Weights of a small segmentation model: soap at rate 0.0027.
Rows from block 5 of a small segmentation model, named by matrix and row number. Each number is 128 + 32 x the weight over its row's rms, rounded and kept within 0 to 255. All counts start at 0. Numbers have three digits each.
After each channel's rows are labels from the 100 images, of 14848, where the channel reaches its highest value: "top examples" is what is common among them. Only what is clearly more common there than usual is listed. The data: rendered made-up planets.
# conv: 3x3 conv (model.decb.0.0.conv.weight, 192x384x3x3, each kernel summed), inputs 172-214

conv.104:077147151091066151079085124140110124140183128068165149096162131155122131113110132142134104159144145137111120150104126119101133071
top examples: banded gas giant

conv.185:127143103138110113076141132118124123136135118142132086124153180127083243055038132078125121148012088157127134139088115139156045099
top examples: gibbous; polar caps; cracked ice world

conv.98:138130186158130064125148124163139195132132162112200152184103152127101103240117119130095129166116121142142000113097101137135142135
top examples: cloud-covered world

conv.107:116150085132114110097102119117131174112127136165126159108100141139149076146134149171116081075107165034122113101130130117122048084
top examples: cracked ice world

conv.172:093127163098136113197116169132161112132136098112108133133177032170158167152165125099159124062186150130153115190141097125122159157
top examples: rings

conv.37:154159172158108106139134146120133055123115137100103151132067145143145118111177209128101147075094092104118127125148128096118117096
top examples: glowing rim; lava world

conv.100:134134170127152154154171124145117108124125125092120195133118087120175115172150124222182135076141136172127136146057197110119113135
top examples: glowing rim; lava world

conv.46:136093124102120146178152113159184088108178205121137118149161150113086136144105122119133120159134146168110161124111113114127113115
top examples: cracked ice world

conv.140:101180120117185128151165103118150129106125100093139130131095148115101095111098138142052120198060149109122113122183114119115066077
top examples: glowing rim; ocean world; lava world

conv.60:134142159133129147110146106135153062096132130069093166109108212124106144121189125050059155080110084116120165175085139147166167164
top examples: gibbous; moons: three; cracked ice world

conv.173:137144122124120113151120133115097115128121136119111138149134198116121156122169127164102055132119154164147064100000109129141189125
top examples: full

conv.142:150128144102114130146171138095066189163089214168129157175099103115066152139192121105111108181101112114120154125159152123105104115
top examples: moons: zero; cracked ice world

conv.75:118122138131122103128156123137134117118124114122142128131130217123129136156160129117086025117131121163098113126048142130133169130
top examples: full; cracked ice world

conv.95:133147155127112094107128149132160135135123139129134096156156118130149152121093123181077120136082147113127183144117174143140121115
top examples: glowing rim

conv.184:146136144115119115161096141086092110150166133081148159194172188112111092080113121090047101127160153111113088099148145104125093140
top examples: full; ocean world

conv.175:159107097079109116144084110114154133187126142126097108135161153110119123123138244127145141095133119121149127123133104117120135111
top examples: moons: zero

conv.120:116113122121148125121116166124135104102129102134113149110148153144126089127082137194161115037071147136093128133163116110105104134
top examples: cracked ice world

conv.58:135181143131147131113173134146165144098128111123145130111145137125124169078178133136103071156151110144155070152128099152136111114
top examples: glowing rim; ocean world; full

conv.160:118117148134180123115129151150148156096120086158095127109153076133161176135175136048130139073064052187125139072135166129142105120
top examples: rings; cracked ice world

conv.29:122138122078144138065103111108118117113103134114120131144135081110127135115143112144197115116129130105099089114134148131137067149
top examples: glowing rim; cracked ice world

conv.141:113135114155138096079152143161127141094151139096178107096127030134089079123154118191173064129143110047173172125155082150129139127
top examples: full; cracked ice world; cloud-covered world

conv.99:107126116142126110159132109128123148140111140117130110161119156130186192112162126171100124060167183120053162083161075112114206119
top examples: full; cloud-covered world

conv.124:114163097108119133127099108123131122099132106155087099141116104110082121073139133156112203106140099136116141128182077166126176102
top examples: full; cloud-covered world; cracked ice world

conv.72:134061131136114128142142120128151131139127125140085154151140152135155141135133125086107067074128023178121128157140044137132090107
top examples: gibbous

conv.157:109149143134131133121142103109162090114104107099121172090123172113127118153200121141121105018163171091104201131126090097179125130
top examples: cloud-covered world

conv.117:123079204121130107093154109125139142112153187125197128135058149122079096112122116106135135141132122120210126122070143128132207113
top examples: moons: one

conv.114:112141142136117091115140139117152126123067130122127119134157083126071177149122120099191240194145121090106153148109113147123146131
top examples: polar caps; kind: cracked ice world

conv.156:164118103063096148149078118089129146160114117124127132143155113026112156130113140143143134143097143145127116169150110123202123134
top examples: moons: zero

conv.84:121142123121154126160130137154135108124099116110147136143132181126142175107177144134112000147181146179120114107000125141142189108
top examples: gibbous

conv.136:100099151105134130130127103091142161175077143144167156134156000128137109109150112080127105133142102141113139011098073121124183137
top examples: moons: two

conv.41:140111149093134172111069115132130140102094114129120132131111175131115100139209173229115150109111169137135122112154107088156170102
top examples: full; cloud-covered world

conv.15:121103072083138134147130137131150113118130166180164125147098142141143119095175122160134146036113157255058123083101096134140108121
top examples: rings

conv.67:125096117086130160070105135118112138108107148130110146112148122147148087123233131131110116018255127088080114153079114128132180113
top examples: full

conv.49:152178181086193149098110130104131038131119162110132072130160110072097141156125130109142111135118144123114167112159139109146095162
top examples: cracked ice world

conv.96:127136142127144149116031126138171118144082146192115106108153127149108100108156138119149090192123115127158167144182100128133142137
top examples: moons: two; crescent; cracked ice world

conv.111:112153106119131107133132144125115124093116138115132104129119146138136144170185127137089011112144192155137157123000106138132088128
top examples: gibbous; cracked ice world

conv.54:123145129145065110149094104132072082117141131105117063155137123111134131125130105105138130099132125150122103149140115090146140042
top examples: cloud-covered world

conv.158:140148108133128127166127153144115124128117110117139176095130122134146137108064129076094203163121140143147183142111082124138226125
top examples: cracked ice world

conv.9:135154149092125106142145140118142144142125106122147134146143133177166093106156124163145093053211167078161101147117096106105084093
top examples: full; cracked ice world